{"encoder_arch": "efficientnet", "model": "contrastive image-text model", "dataset": "flat shapes of many kinds, plain or patterned, on busy backdrops", "train_examples": 48750, "image_size": 64, "crop_scale_min": 1, "horizontal_flip": false, "color_jitter": 0.2, "tokenizer": "word", "vocab_size": 45, "loss": "sigmoid", "embed_dim": 256, "encoder_norm": "groupnorm", "encoder_activation": "relu", "encoder_weight_standardization": false, "encoder_channel_attention": "se", "encoder_depths": [3, 6, 3], "encoder_kernel_size": 3, "encoder_stem": "deep", "encoder_expansion": 6, "encoder_widths": [16, 32, 64], "text_encoder_causal": false, "text_encoder_width": 256, "text_encoder_layers": 6, "text_encoder_norm": "layernorm", "text_encoder_norm_position": "pre", "text_encoder_activation": "swiglu", "text_encoder_mlp_ratio": 2, "text_encoder_head_dim": 16, "text_encoder_fused_qkv": true, "text_encoder_bias": "none", "text_encoder_qk_norm": true, "text_encoder_parallel_block": false, "text_encoder_inner_norm": false, "text_encoder_positions": "sincos", "init": "torch_default", "residual_init": "zero_last", "optimizer": "soap", "beta2": 0.99, "lr": 0.0017, "beta1": 0.95, "shampoo_beta": 0.95, "eps": 1e-08, "precondition_frequency": 50, "max_precond_dim": 1536, "one_sided": true, "adamw_lr_other_params": 0.0028, "grad_clip": 1.0, "gradient_centralization": true, "steps": 5800, "batch_size": 128, "epochs": 15.2, "lr_schedule": "cosine", "final_lr_fraction": 0.05, "warmup_steps": 1160, "weight_decay": 0.1, "adamw_weight_decay_other_params": 0.01}
Rows from block 2 of the text encoder of a small contrastive image-text model, named by matrix and row number. Rows with one number belong to one neuron. Each number is 128 + 24 x the weight over its row's rms, rounded and kept within 0 to 255. All counts start at 0. Numbers have three digits each.
After each neuron's rows are labels from the 100 texts, of 14976, where the neuron reaches its largest size: "fires on" is the input token at the peak. Only what is clearly more common there than usual is listed. The data: flat shapes of many kinds, plain or patterned, on busy backdrops.
# gate: MLP gate (text_encoder.blocks.2.mlp.gate.weight, 512x256), inputs 0-127
# fc1: MLP up (text_encoder.blocks.2.mlp.fc1.weight, 512x256), inputs 0-127
# fc2: MLP down (text_encoder.blocks.2.mlp.fc2.weight, 256x512, transposed), outputs 0-127

gate.364:157105115154082083124119109111113175185142125112127123150098143094131143114126112116156112124135132139122121154150072177139141102109193145161154115086131127142130108139152124168110138152081154102091134160129111176145106154160140161126121144078120115127102152135107115176115150114122162168136107107115099144110143123089136110123152136111130116131142114175130129105138122112110129117107
fc1.364:107118165104112117187137169125128153076176115140138147157170184109102126144137087150123128152177145119092111163115149108133141134127150111129121123147096150107162125128140128120141155123113120137118145142108172100117137123099111168118132076122151114138174121154175110128152142153136118102156138120129173152118150148159126132101115126114144153175150119137148102129151140150132136161111
fc2.364:109112105097084144099149093130096086114117133099089158089123117111075144112135123125121156110124175145151123128146141144150151125113098137119153134143140091105127119154103105119115114085153111169136092162124145177146119116176125152107107147117191154142143116162114162094129143104141153108134164113116129118103131128127161054162111134152123150109084114120123085166139082131182128126179
fires on: "and"; "gear"; "green"

gate.84:097111137159144104164149112133090123171115164136084145135156157121157117116153157141116111126109110153154126140090147164119130074138175142117159130169149115135085088125148117150152133137121153139145123138140115088184121126127181117117128147163125145095134115087090122152100117133114103116142125112119115109143140147084141134161114138122101116130140098091142138163114098158134174143107
fc1.84:108130137100124119157158146122133144083153113088138154115098179103124151104119127161153130120146119128125165132138097127113089104135141122121146147166147144122113126102167121136112121099048121137103120135125120115188151106143144162134183117117121078135127109143124134140106129081162108127121153125125127109126092152123103105136134139171166146156155116132135138157141150132150108136127
fc2.84:121111127132128111106147093166150132138127151088124162130113099126093149108096073087180131121130113114106180111143158106140113096119155112113108159107154078143082114138115156103138095097121144103126139113139135067110092147141204104139117112135104094133118102097115090182142092135125147200145151171135130110108144145087153146091130138118100110139133150112124136135120135124078119116156
fires on: "and"; "triangle"; "teal"

gate.4:142134114128152120132153116108132136106120114119150123073127128157133142150155156119162138147082146160215165183107123138129093141093120120144138120142135111152126153175092124073126142114146152133090137143143062130145100106159112120161171141144149113123161105100138141103112167134116106099140092098126147105125171156139114148121150134143105134134114127115172111153098093149146135123150
fc1.4:102142131082165114167115145120161098137130151092082112128102139149129168120103112143106146125099106134136100073139151125112117142115155143122127105097123188111118128111122121132149112163090047139118128116143140164123115178079166156118108124144097130117138156190135136112148103110132131122120132170123103114150103110090121124131135124139168113148131132154102108099108149101131115180107
fc2.4:096119111142107148111116064164105147131097133105093140102157114136138149128133123096146125123141105141081136171157075133132120146151131128099178132079147136115050189122152144110121091132115138119124126119140093093102146125137115117121107136118123123133092156127114112148136104124156145101146107156168118125124093101103126122085128190096101129174144106125136177159153099130118142122156
fires on: "and"; "<end>"; "ring"

gate.1:089150139118106145137098116107162150072139116113158120106115108101176122105155099102093119136128152168152155160158142181107148173157116084106152078136101143080122125112177137103142089149082112098124124159094084143141124114090154139143149122147125140150149104203109105134152089096116145105136158092132093127130164128107141101145062122132140152127135145142148141123154157156130119124089
fc1.1:113131128146100149086117128163152093146146119158148131124112137122133146133136100163141144125151175175119124158122153126147111123142126116130124137144159086117163114106144134152141133127106116147148182130116095148141136120130111124127145146132094134106138110138108083138140161075074137146162075113131121154118118148156144117133150145106113159164151126188150166128133107139097121135167
fc2.1:115118157141101126149124161092103134100125138138094113112117114107113165124145151168148152136127114116116115157148159138162141112163103134153108091114138169191122108133148169172136097166159152132123093097161122145125087155105118099089132097090156115114131133145155129123161129145159121117108061116110140108142126124105136153112131118110121160130112127129144104139171086140162154162117
fires on: "black"; "red"

gate.317:086073137108115105104147165145149153140147076154180100127112144135096132157134155142129160109147162120153159141158132139144129152129134099124112122096118118119096135165125121113120128130134137127110123100166161105101163105116091104167132140106124160150125094117103140116115160157149120202138192099121123162156078100190109164124078137089101107109103100147112114148125158131112099146142
fc1.317:132123152138135126183172114107158150102136153101123105127111104133144146106155124163115123153108147167095120111086154117081097144143131087113099126127170132129138146159135098109112122112118142133129142094118103154105088153151109104109137169164091121103172115144125132135128127133151065154091083127103134142099134148112099140110114117140088101133078152147110153153195113116116159132108
fc2.317:102124107133101147113095141090141139141114107124187164160113133144144135129143135101164122162170169103158099117102140138132110096138139138163098130107151174107111133143136127136147125108119097104136102141121157100106117109096121197140126078116172138146097104166131117124129140172120129169100088083161135124155138128140081126111151075144097148127136111149081085118177099166165146135114
fires on: "and"

gate.401:163147136184126124094140129134166107131095098122136167144105128138136116177102136182109128144176103152160149126077139146138121149149146147101142141138110111085142200093116153161112106150137143119119131136110114126129156135167143143152085158104104150092113114090124093099123129090131166114159134104070097145147123160155146151149095134171137111157100147098096092111137134111110106138177
fc1.401:151043176131119120141143125121120131135121112143149098149132143111162133107143144131125132161125130124123140121071113162169105104091083142151123147168090083150114092091138118105163115126162141124140120119148109097123157114161152109156165145112124112152133119100134137128127117128180132147125148130123095132143133084123153120093109139137062120173069130113123155115150106150142158123135
fc2.401:133143122127109156091139111107116150165086085150140144151081115157082135087132099145107148143130160119115137158109090101161113156171100134144111145137138151140140109166141103131114125111133131152097130165146085127094112120135130149086137115136117140146125131173128074089153128121159094125174106152078137097145113136143061135171097117104167118130120178140148086107156146125083140142103
fires on: "right"; "white"

gate.390:142130109137132155124162123131110160093081127152145142158122165138127145085106074132152128126148110144106115147151113130139173145177111135118129118126115138123132107116171144112147090128098109143113126150121121103147111095144119138119150106149078163153103131142070134137151130104109146107150133164144152090103144151137089123142111130117163162124150126140156129106096141113144121111157
fc1.390:131134121136147140116167111100098101112114162096154162123140133080100147105143128157132106127131124136137080156100113156187107146087151141108106167171117119151131144172110094152146089147132125121074108147107181135165098124144121148095137065125150139103165149146144111137137108107124075159116155126159139204101151141122138086093145147131103132145149094160160168108117133131103149121113
fc2.390:151169069113149149091103120137141142094143123116135124148119111090099162149149140161144112125095123132106134117135114167108152115135113139125148130143113116140082082110108144104182123157109115081113072141153151156139122082120144150126143145142119155075165171099144138132159130117119146117120139102151168148124132139111099141076117081122128122085109109115135092117115111148143122127100
fires on: "right"; "the"; "<end>"

gate.393:152157119127161134160131127133133169106156137094109113148144110138165099111135108112146103115160111180121117085111141148154158119113110147145110151111121114123122117115106092139129092117081095153128102157123088117089115125112124146127159146129143149086151158149124106079153138108131120109158097131130143113100145078120166142159142153109171116160108102157134135141142120129139100129146
fc1.393:098114162135128159177126097152133175161161168140133137166144136090149108148120111149136130123164172140085118108141092129120130138101150148153125148130135136079122115132158095129148114123100081125141108170099123094116134147094097114125187107092117153087133167151139095121189136175157133114144121133139134148160160086167154129118161155127177100133102149125134120142167102154101121095144
fc2.393:118115133169168117071121153129118106122127109149094145132166136096113163102083055118127102128098098084102135133087159158128130107164138127112086104141109121137162107099143134118131142137153110103114182102170148100085125125108166148101125131145084107119138158127107131125100173116098142169160112156121137127149152124127114146141116126145108139131166153120174092090097133132118097137064
fires on: "grey"; "<end>"

gate.255:118114150100173102127111139142166134160137168095133096097127137113176112117117127110124145103087147160143128127129151158128155147121096097072137158113121051073124091132166150137117120153093189117145134165110147190141096100114148155107116145139166146139125168165134117153126123146134135100124141101111144159124181152107138098163134091124157132119117133122152117153156158184086119126104
fc1.255:149142084126151147141138138123102129098094109116125184114133147154104107101128123173157151127128148086128129103121150154125096103148162149135160138088173122109124138121132122101072098140113126135120145099144130072158100139150155129172144158150125147153114136123138107129128162112208178126137123157093114128116144135079118102103143130118085178098121161153118109153131127108152142082174
fc2.255:088143130170122148108128161103131140099110117126136155144120081152156163125145137121141148174112136102105110129086161082139175083174149141164154150146170147152112146125104158102152156128141152126137145131146108120112165132144121117114095133125130095154143102132152102138154184137143153178143081113150163142154122129153117139113161131113111129093159113159197135121113118124161120142133
fires on: "black"

gate.54:132123136124140125169118131113144165116086118099099105110141159129186153129143127159136149129095145163126093114101149139084109103130130064158090146141106136080116137097155082112149129132107154092118144105136138153134085128173093144142129095161109140089163145136130108129139124131133079158121155146119095132111131131129124121109126085095137128148077115142125119162139116165129152147123
fc1.54:144119161126107123081126144103075133131110095132172171127133122114114129141131149107120160144093112116153129160129113143140133080139114139133088074098135109136109116174140124130114144109131147066119141115138146100099174111131129131129142153123112121092094107106125151135111155130125119175074121086173123103157120072133142108120159106105107125101129105116106118154152128131154108151150
fc2.54:116142120141076112134121136088138132129102151146161153146118142163099151159126151095130148132137150084173100137116117141149125117128115126142136110102112151096119139178135144124161117148151100104111103108102157149147139114078109147123134144098144116147105149155124144159164185139136135154146100134141102088156105123159094128118143064140134143120125149095073111144215102124138132099110
fires on: "and"

gate.217:187090130113123126148107145098182101126124127158099143105157136183141150118131133156109120119094145134091145153118091125139115179123166126107133140113104147093127136127122112136106104106097121113115101143132091112167119097088105097104149154109127117139144106125137124091149155137112131134116127144147081114100112162154140145178136110100140121122137148137130140152100126114152115100075
fc1.217:155100133091135147151086122100075101171151124177111130137187162151156154120125113126124127097138124090134151134155108156149135165106157158078108108181119092120110152122090146124143125112118149092146109126093121097117138089114098165141139125114141124161158129107116144106129151136082092133124148150137119174120142131140150105142156144175098114100125114141122127139078161100103134151099
fc2.217:099122124160120140123156149129084165113114145103111143141111147131138118091096151131092126148151113108099152149128144089073126110112139139135135171181142151099084132165068136127163147134095098118143115119129125127117146127062121131169126107141136117125109122125119131117119147115159116140185156075101112119144111117088156160106116090090124152088146141141133098122102087119148118127099
fires on: "cross"; "<end>"; "left"; "crescent"

gate.389:119101118150151146156086112084158143151140155121164098099144108185149119098156079148146169141142146112124152132128122102135160152114120135133128138110085121081140089158126138122151107157110079124110104099129129129147157140114137125130147113112140156133133085108115089129156140157119151130124185163138136102127159136102130116107135073099088140127133129097108176110150084172151150099172
fc1.389:119104185130142105154168077125139103089131132162129127124124088120158125112102068117141129136196147157147136122126104091077164146117125140180132122133138106104132131136142135107160101140099095096122072174106121142121183138128109125172161118101123137151135105093155144141124115138110141142104153116141103114123101134108165120100118116112161104086109141133098134127102108158132171113187
fc2.389:138136131109151106105183040110125128129125107112101139134086126088123108122166122108187146123150152089156167146118094154156127163138135096135107140143128099134110099117104082141118109130138142128118077145113102105109154124132152127161102117158136151123174142149137122117098092055116126125107134157114101123106117130158115126075139104143097171157136127150104157123117112174136114136158
fires on: "grey"

gate.319:146126129085168125140140151151106129143133144112160168151149106105108117136199139127087109135139115135143131113097109109106146118154113155091135135147116106142093115131105133143110111142159120138094125128112125113144126118099106113139144155124164139131161162106139075169175097177116138156135075150158116081080135096137125098094138151142128096171134156117093150136147156120119115113135
fc1.319:112080137102163103143092154114133130117118155071147138131154104126124096114204152135121136126164110138147091083126120161145151131141134146120139114164173107130111127095119119130121115192115142125121111112121129118166144147106132118146140136127149153091159164090107057140182100158126115175123089160149105114150148114112152123136120127164142091165136096126103128142138144128087104106122
fc2.319:156150150123091123117144126119086096133123153148113113127159095100096155129147152148170129111160119133105143141159110182139142160092106170104154101136123120124109117127171147149118089127159142122114132114158177093131099169110104143147136177140125105124133104172099158110123124164112098120152105114149136121139105118153110153134119136153143096110107122092116124099133127142153149136123
fires on: "and"; "left"